config.yaml
encoder_mlp_ratio: 4
encoder_patch_size: [4, 4]
encoder_widths: [96, 192]
init: "trunc_normal_002"
adamw_lr_other_params: 0.0011
Rows from block 4 of the decoder of a small segmentation model, named by matrix and row number. Rows with one number belong to one channel. Each number is 128 + 32 x the weight over its row's rms, rounded and kept within 0 to 255. All counts start at 0. Numbers have three digits each.
After each channel's rows are labels from the 100 images, of 14976, where the channel reaches its highest value: "top examples" is what is common among them. Only what is clearly more common there than usual is listed. The data: analogue clock faces.
# convs0: first 3x3 conv (decoder.decb.1.0.convs.0.weight, 96x96x3x3, each kernel summed), inputs 0-95
# convs1: second 3x3 conv (decoder.decb.1.0.convs.1.weight, 96x96x3x3, transposed, each kernel summed), outputs 0-95

convs0.87:137092112123108130124084125105099057106109115123133116080099144170114087075125127138077123090174106163101137094082090123165117141074106107139030103108147142113147072125145105128117098127127174152122112097119094084105166077167128127106087192154159045074113114066116099113115085107090112149
convs1.87:142116111146114134100126117152094152117108135133138172136122121109129112125194132138071099112166139169132072117173113116154133104108102126255119163156133094100179158100145143123116083126130124122068073144125108172109095096136114121148145122161255119153101097108132096137133131114169089123
top examples: minute hand past 9; minutes: 45 to 49

convs0.86:135092135159089132086158153143048149141048096104136167195143099161053124103135098150122150116141140103121051120074115114117137132123158145040175141148163132077146148155138124091114131089207153139153165117152133118151106125148140166115105154133146093116159100074117115076137107168078107116
convs1.86:183101161098139145107128097110129091119082058084122160152113123122132092141122104118190168132158135124129129111064110135091116122169060111049185098117086133153087081081108119138112200128131100164108137115099132163120148191042083117120164128111127123066107115113130102100120122085103111171
top examples: minute hand past 5; hour 5; minutes: 25 to 29

convs0.16:185101139112122110147102115148119083106122092106131099166169116142086049139057111128075112115075080081108056086122104111116116106120115095050131116123105151111186095143091189089106138088142100054084090107118099095137088126054114116112102107107128124120133106161121116100081097125110120123
convs1.16:185103128171142111161123155116140095200111077118119066179167109145141087097137129077148092199120064095130106204128133116141087148098139139144136147121121175059146105140143142089152125111107159113133082105103145109190113075167087163168094115135125098127198174126103084110102094122137142144
top examples: square case

convs0.41:081150144090118124126133123130047064093121100168107148078086119131111121146114078137111125125127119108109076062060075096118068170084103158109084152149207141102117113127110168103132123142099132125146138113105090134141125063148148129106079124123129097105125078049114124091141100092061120168
convs1.41:166159125090130119129124156186182123151097128153070138115119120158157125191158117161147106144168135137130115146162098115129147129078151065162150066139121106123120185170083138143136124148122152118054175122082078109162186101129151120127083138123195103219152130094142130178178151141149090084
top examples: hour 12

convs0.35:135174137112141131098165133160178065136116168131134147098161097090110089067097180104120175132126110047150171096140198156194115162110102128163077162078136135102132105121105093083179085092084185120144117097128109103094081069139109162103139124105135092170101137125124150138132146111152180114
convs1.35:113096106102130104083122167083190113142126132098138160069138071081118142109156121113123125125084121079156202131081185120145134139080136144123102133124124120089202170104082080059125095137106214124131121101081119113111137135120125151074173161098122093108121125078126130137075149090117133063
top examples: second hand

convs0.13:171133085191099131100092106131112080108167125142129092171137123146135129069082148137125077127086086139123109084121102138120073153185150128107119110093116108094129071135093129222102135184098141083105136113156173080127100155123150075110103083139046135100115066175111118137099142142102085123
convs1.13:143130130132134085138104133109107131188101087138171091137158142113127101128077145134116131179138115168137119124145132127133114165114096080148086147107141125114161156080151119059146156107150108155177144141124095167105086112131080141160162106124122145095129255244134108131104164081159169137
top examples: square case

convs0.20:081099126136116135101155124078113111084092055099091130140122115090050092149087110153120093115099134107098128108095195135102129083107123096112120123115175147175088126157106122109094096102156111088126122126118116112129103103195120101102180110134115143100109034104039075096096090113108126080
convs1.20:113133094122082143122118080122119138087067063138141174182156075096078097108098173181090130090084134156113126107121142140126161132117126123138136142089096109083095073145095102103128062079124128143149172119167116078054151153105082103190145135160137123109122068165144140144086161089104126077
top examples: minute hand past 11; minutes: 55 to 59

convs0.6:145142111110118159127142163179187158087182076073106095147111102107121177129094057181089109126068127138114143080138099153103107123092098126119100085126109117112184097198103031135105122126119097077127101104084094145135126147167100119118074150136127100164063150106118111127101114091144106092
convs1.6:091121103117141115119112053110114144130161063164084239111104084108120111111092082123138078131127136155131147118122114079098148105074174152110092087105127194086147197161158064119099129115101081161099095107122126158122121097158121123122135143093157110136119091130111170177112153158084177140
top examples: four ticks

convs0.91:112132095090130097062100117157088089162152113125152117129103122095137193183074131140114162159145130136127135118116087067085103121069120071104099128126107071102096035095126100116097115139135174103143151079115171126181080142129097121074120062109108127156119107108128148127189125061122105097
convs1.91:146121121128130104089115084100123119083147095129132117124145162072081195157135144144126128109141140064143136098120070117089116075159095133041042119134120110100102096076184115122110150124117142161120051125088141148118091111144113113113148142120232080125129118084126130120136186176134106098
top examples: minute hand past 12; minutes: 0 to 4; hour 2

convs0.40:179186125065130150084127137140163174125126089163071132128114135098154091113099071132146176129072140072149118087135104121098089155096114111113174086086116092154145106139140083100087145077087097178083075111103139150070140171087080078160122082130097150132089078125138130102128171096105135135
convs1.40:133114156116152090064125119152128101106130124071109174128142130098101164100118141100135119142154159118079131108111163081122165125170077114137092077125105141173169210098129098136123093152154118129126029089152176178122093129123094145131173170110149160107069068082106113123167119081085164081
top examples: minute hand past 3; minutes: 15 to 19; minute hand past 9; minutes: 45 to 49

convs0.73:130120161178100104100146109148070122093078124096101034120077130159124133139094126114061120077070134108108092145142117135134151117068132112142164112144130135125137109169145082114125107118099128140111094139147117148130144098236101099161134212157118108111118180154071099124125073072125120166
convs1.73:089164134144119104096146115116166176080137109133104123157106143090081107099059117166080107128087121076117144145136115200115123124067138163093143083111135138082128118144116055105084114095124137122138147122168153081154186104172065157128131160108013117091132162129145120151145087140126169142
top examples: minute hand past 8; minutes: 40 to 44; hour 11